config = dict(
    model='image captioner',
    dataset='procedural textures in two colours, tilted and lit',
    train_examples=195000,
    image_size=64,
    crop_scale_min=1,
    horizontal_flip=False,
    translate=0.06,
    rotation_deg=10,
    color_jitter=0.2,
    tokenizer='word',
    vocab_size=52,
    encoder_arch='convnext',
    encoder_isotropic=False,
    encoder_norm='rmsnorm',
    encoder_activation='geglu',
    encoder_moe='top_k',
    encoder_num_experts=4,
    encoder_moe_every=1,
    encoder_expert_mlp_ratio=1,
    encoder_experts_per_token=2,
    encoder_shared_expert=False,
    encoder_patch_size=[4, 4],
    encoder_conv_stem=False,
    encoder_depths=[4, 4, 4],
    encoder_widths=[64, 128, 256],
    encoder_kernel_size=5,
    fusion='cross_attention',
    decoder_width=192,
    decoder_layers=6,
    decoder_norm='layernorm',
    decoder_norm_position='pre',
    decoder_activation='reglu',
    decoder_mlp_ratio=2.67,
    decoder_head_dim=48,
    decoder_fused_qkv=True,
    decoder_bias='none',
    decoder_qk_norm=False,
    decoder_parallel_block=False,
    decoder_inner_norm=False,
    decoder_drop_path=0.15,
    decoder_positions='rope',
    decoder_cross_attention_every=1,
    decoder_tie_embeddings=False,
    residual_init='zero_last',
    optimizer='adamw',
    lr=0.0021,
    beta1=0.9,
    beta2=0.98,
    eps=1e-10,
    grad_clip=5.0,
    steps=11100,
    batch_size=384,
    epochs=21.9,
    lr_schedule='linear',
    final_lr_fraction=0.1,
    warmup_steps=550,
    weight_decay=0.2,
)
Rows from block 3 of the image encoder, named by matrix and row number. Each number is 50 + 10 x the weight over its row's rms, rounded and kept within 0 to 99. All counts start at 0. After the name is the row's rms in percent of the matrix's.
# f: depthwise 5x5 conv (encoder.blocks.3.mixer.f.weight, 64x1x5x5), a 5x5 kernel
f.0 114:50 49 52 51 49 48 54 60 54 48 51 34 88 40 50 48 46 29 55 51 48 46 45 52 49
f.1 105:49 50 50 53 52 56 63 29 55 52 53 62 18 69 50 49 52 37 58 58 52 50 47 49 51
f.2 102:47 49 45 51 52 52 50 48 74 52 51 40 84 28 48 52 47 40 48 51 51 49 47 52 49
f.3 099:54 52 54 50 46 52 44 42 36 48 51 29 89 48 51 49 56 55 42 53 50 48 54 53 48
f.4 103:49 51 50 50 50 52 57 61 55 50 51 49 10 73 48 51 43 60 52 47 50 50 50 47 52
f.5 092:48 54 48 43 50 43 57 44 55 43 47 73 30 65 44 51 71 63 62 41 53 39 44 46 46
f.6 089:48 45 37 44 48 50 46 52 53 43 48 50 88 58 39 40 33 51 54 54 46 42 42 46 49
f.7 105:49 50 52 49 47 48 51 40 43 50 51 41 94 47 46 49 42 64 48 48 51 49 51 50 51
f.8 082:49 47 49 52 49 46 54 33 48 55 53 21 78 32 50 56 49 59 45 49 52 49 53 54 51
f.9 061:58 47 46 50 52 49 63 42 65 47 47 46 70 69 43 43 47 37 74 49 53 56 35 47 56
f.10 080:49 47 51 49 49 53 40 45 46 46 52 78 22 56 50 50 58 74 44 46 52 49 50 53 53
f.11 112:51 52 48 50 51 53 52 43 52 55 49 45 16 84 54 48 47 43 51 51 52 52 50 49 50
f.12 109:51 49 49 50 49 52 47 47 46 50 50 51 90 28 54 50 42 36 56 49 51 52 49 53 51
f.13 096:51 53 49 46 45 53 59 25 38 51 48 51 25 72 52 48 51 64 64 54 54 47 48 55 53
f.14 107:49 50 51 48 49 51 51 58 57 50 51 63 08 53 52 50 41 68 55 48 49 48 51 50 49
f.15 129:51 50 51 50 51 49 52 60 55 50 50 58 03 59 51 51 50 50 52 51 52 50 51 50 51
f.16 061:54 41 52 55 48 55 46 53 53 50 57 70 70 53 50 52 35 82 46 50 52 50 61 44 51
f.17 078:52 53 53 57 54 44 64 73 46 59 53 50 37 18 51 53 49 33 54 50 51 50 49 52 49
f.18 116:49 48 52 49 51 51 51 44 38 51 50 51 93 31 50 50 47 56 50 53 47 48 50 51 49
f.19 116:50 52 48 47 49 50 51 43 41 51 50 56 85 18 49 50 49 53 58 52 50 50 49 49 49
f.20 124:53 52 51 53 51 53 55 22 41 54 52 44 84 35 50 53 45 42 54 51 48 49 50 54 53
f.21 088:46 58 47 49 57 50 54 62 48 50 53 21 28 68 52 50 39 60 67 48 51 50 47 49 50
f.22 120:53 51 50 51 50 49 51 53 54 49 53 45 09 28 49 54 62 53 55 54 55 57 54 51 54
f.23 108:48 50 48 43 48 46 48 52 38 42 49 50 78 82 46 49 37 47 52 44 49 45 42 44 47
f.24 131:49 51 51 52 48 50 51 40 47 49 50 45 95 37 48 49 49 39 50 49 49 49 47 49 50
f.25 113:52 47 49 51 50 52 50 52 54 51 58 79 14 34 49 54 52 49 46 51 51 48 51 52 50
f.26 106:49 52 48 49 51 49 52 43 44 53 48 54 89 60 52 52 45 24 43 49 53 50 47 47 49
f.27 100:52 45 47 51 51 52 50 44 36 47 51 66 81 62 56 50 43 23 50 50 49 47 48 56 52
f.28 096:51 51 51 49 54 50 58 52 39 47 51 65 07 63 52 49 54 47 54 51 52 50 49 51 50
f.29 122:48 50 53 51 48 51 49 53 53 49 51 57 09 74 55 49 48 62 45 48 50 50 52 50 50
f.30 109:51 47 49 47 50 48 44 44 48 48 51 50 95 31 49 50 48 46 49 51 49 50 51 50 48
f.31 120:48 51 52 52 55 51 56 60 57 53 53 40 07 59 53 51 53 39 57 53 49 50 50 53 53
f.32 106:50 51 48 54 54 49 46 47 50 54 54 71 15 30 49 53 46 68 54 49 52 52 53 52 48
f.33 109:53 51 56 50 48 48 57 68 59 51 51 54 26 15 44 51 47 53 60 50 52 50 50 50 52
f.34 094:53 48 54 45 50 51 55 30 45 51 51 73 34 38 51 59 59 31 71 51 55 54 50 57 54
f.35 083:50 51 52 47 51 47 46 62 56 49 52 57 09 51 48 48 55 73 50 48 51 48 51 49 52
f.36 094:49 48 54 52 48 48 46 80 58 49 52 43 81 44 44 52 40 40 41 43 47 48 46 46 48
f.37 099:51 52 48 53 55 51 41 35 49 52 53 14 43 60 57 48 51 74 56 51 52 50 52 49 54
f.38 075:48 48 52 47 48 48 38 92 43 46 50 59 42 36 51 51 51 56 46 47 53 45 55 46 53
f.39 077:52 50 46 47 50 48 52 39 64 50 47 64 28 85 44 47 51 40 57 47 48 52 46 47 52
f.40 066:56 47 52 51 54 45 54 20 26 62 50 42 63 62 50 63 52 57 59 54 59 48 52 49 50
f.41 116:51 50 49 50 50 51 52 37 44 45 51 46 97 47 48 48 46 50 51 49 47 48 49 49 48
f.42 109:47 48 48 47 50 50 52 44 39 50 49 56 92 57 49 49 41 33 50 49 47 47 47 51 51
f.43 102:48 51 50 50 49 53 48 55 39 47 52 60 78 16 46 52 58 50 36 50 49 51 54 52 48
f.44 056:47 55 51 50 50 51 69 34 50 55 43 44 19 36 50 49 56 51 68 58 52 53 48 61 45
f.45 142:48 48 48 51 48 48 45 46 53 49 48 45 98 46 51 48 50 46 47 50 50 48 49 50 48
f.46 116:51 51 50 53 51 51 53 77 50 47 51 69 32 19 47 51 51 46 50 54 49 48 51 53 49
f.47 057:53 45 62 57 51 54 56 79 48 55 55 73 41 53 62 55 57 65 60 48 57 49 55 58 55
f.48 074:51 57 52 46 48 52 64 62 32 49 48 43 62 24 53 49 38 37 72 53 50 45 51 55 50
f.49 123:52 49 51 49 51 48 47 63 52 48 48 58 07 67 54 48 52 56 46 50 49 49 52 50 48
f.50 118:50 44 44 42 47 45 44 73 45 44 43 70 78 44 45 43 44 61 42 46 44 45 47 47 44
f.51 080:49 44 47 52 57 53 33 62 65 54 48 25 25 34 53 57 57 50 57 52 57 52 54 51 50
f.52 070:48 56 59 56 55 50 45 56 58 55 46 30 33 47 58 48 56 16 59 56 52 54 50 54 45
f.53 074:44 49 54 42 50 48 34 58 44 49 54 40 90 53 55 47 56 61 52 54 53 46 58 51 52
f.54 107:51 51 51 48 48 51 51 51 33 49 50 52 18 79 50 52 49 64 43 52 51 49 53 49 48
f.55 097:49 51 52 49 51 48 52 62 55 50 52 57 07 48 52 51 45 66 55 48 49 48 55 51 50
f.56 085:48 51 45 47 51 50 49 42 46 48 48 35 46 77 50 48 42 87 45 49 50 50 48 47 49
f.57 091:55 54 50 52 53 56 64 10 54 50 50 47 39 33 49 47 52 53 60 56 54 53 47 53 54
f.58 074:46 57 57 49 49 49 52 79 25 45 52 36 62 57 43 50 49 70 56 45 46 52 51 52 49
f.59 103:52 54 48 48 50 50 45 34 45 48 49 52 94 59 46 47 49 42 48 50 51 49 48 49 47
f.60 089:49 51 50 49 48 52 44 64 43 49 52 64 06 45 51 48 44 48 51 48 50 50 51 52 52
f.61 078:50 49 48 49 50 53 68 28 60 57 52 40 39 28 49 49 47 78 46 51 53 53 55 52 50
f.62 113:45 47 48 50 46 49 47 32 49 47 47 43 92 57 46 46 55 63 47 47 48 49 51 48 49
f.63 107:50 50 48 52 51 47 58 79 62 49 50 54 13 56 51 51 51 45 47 48 49 50 48 49 48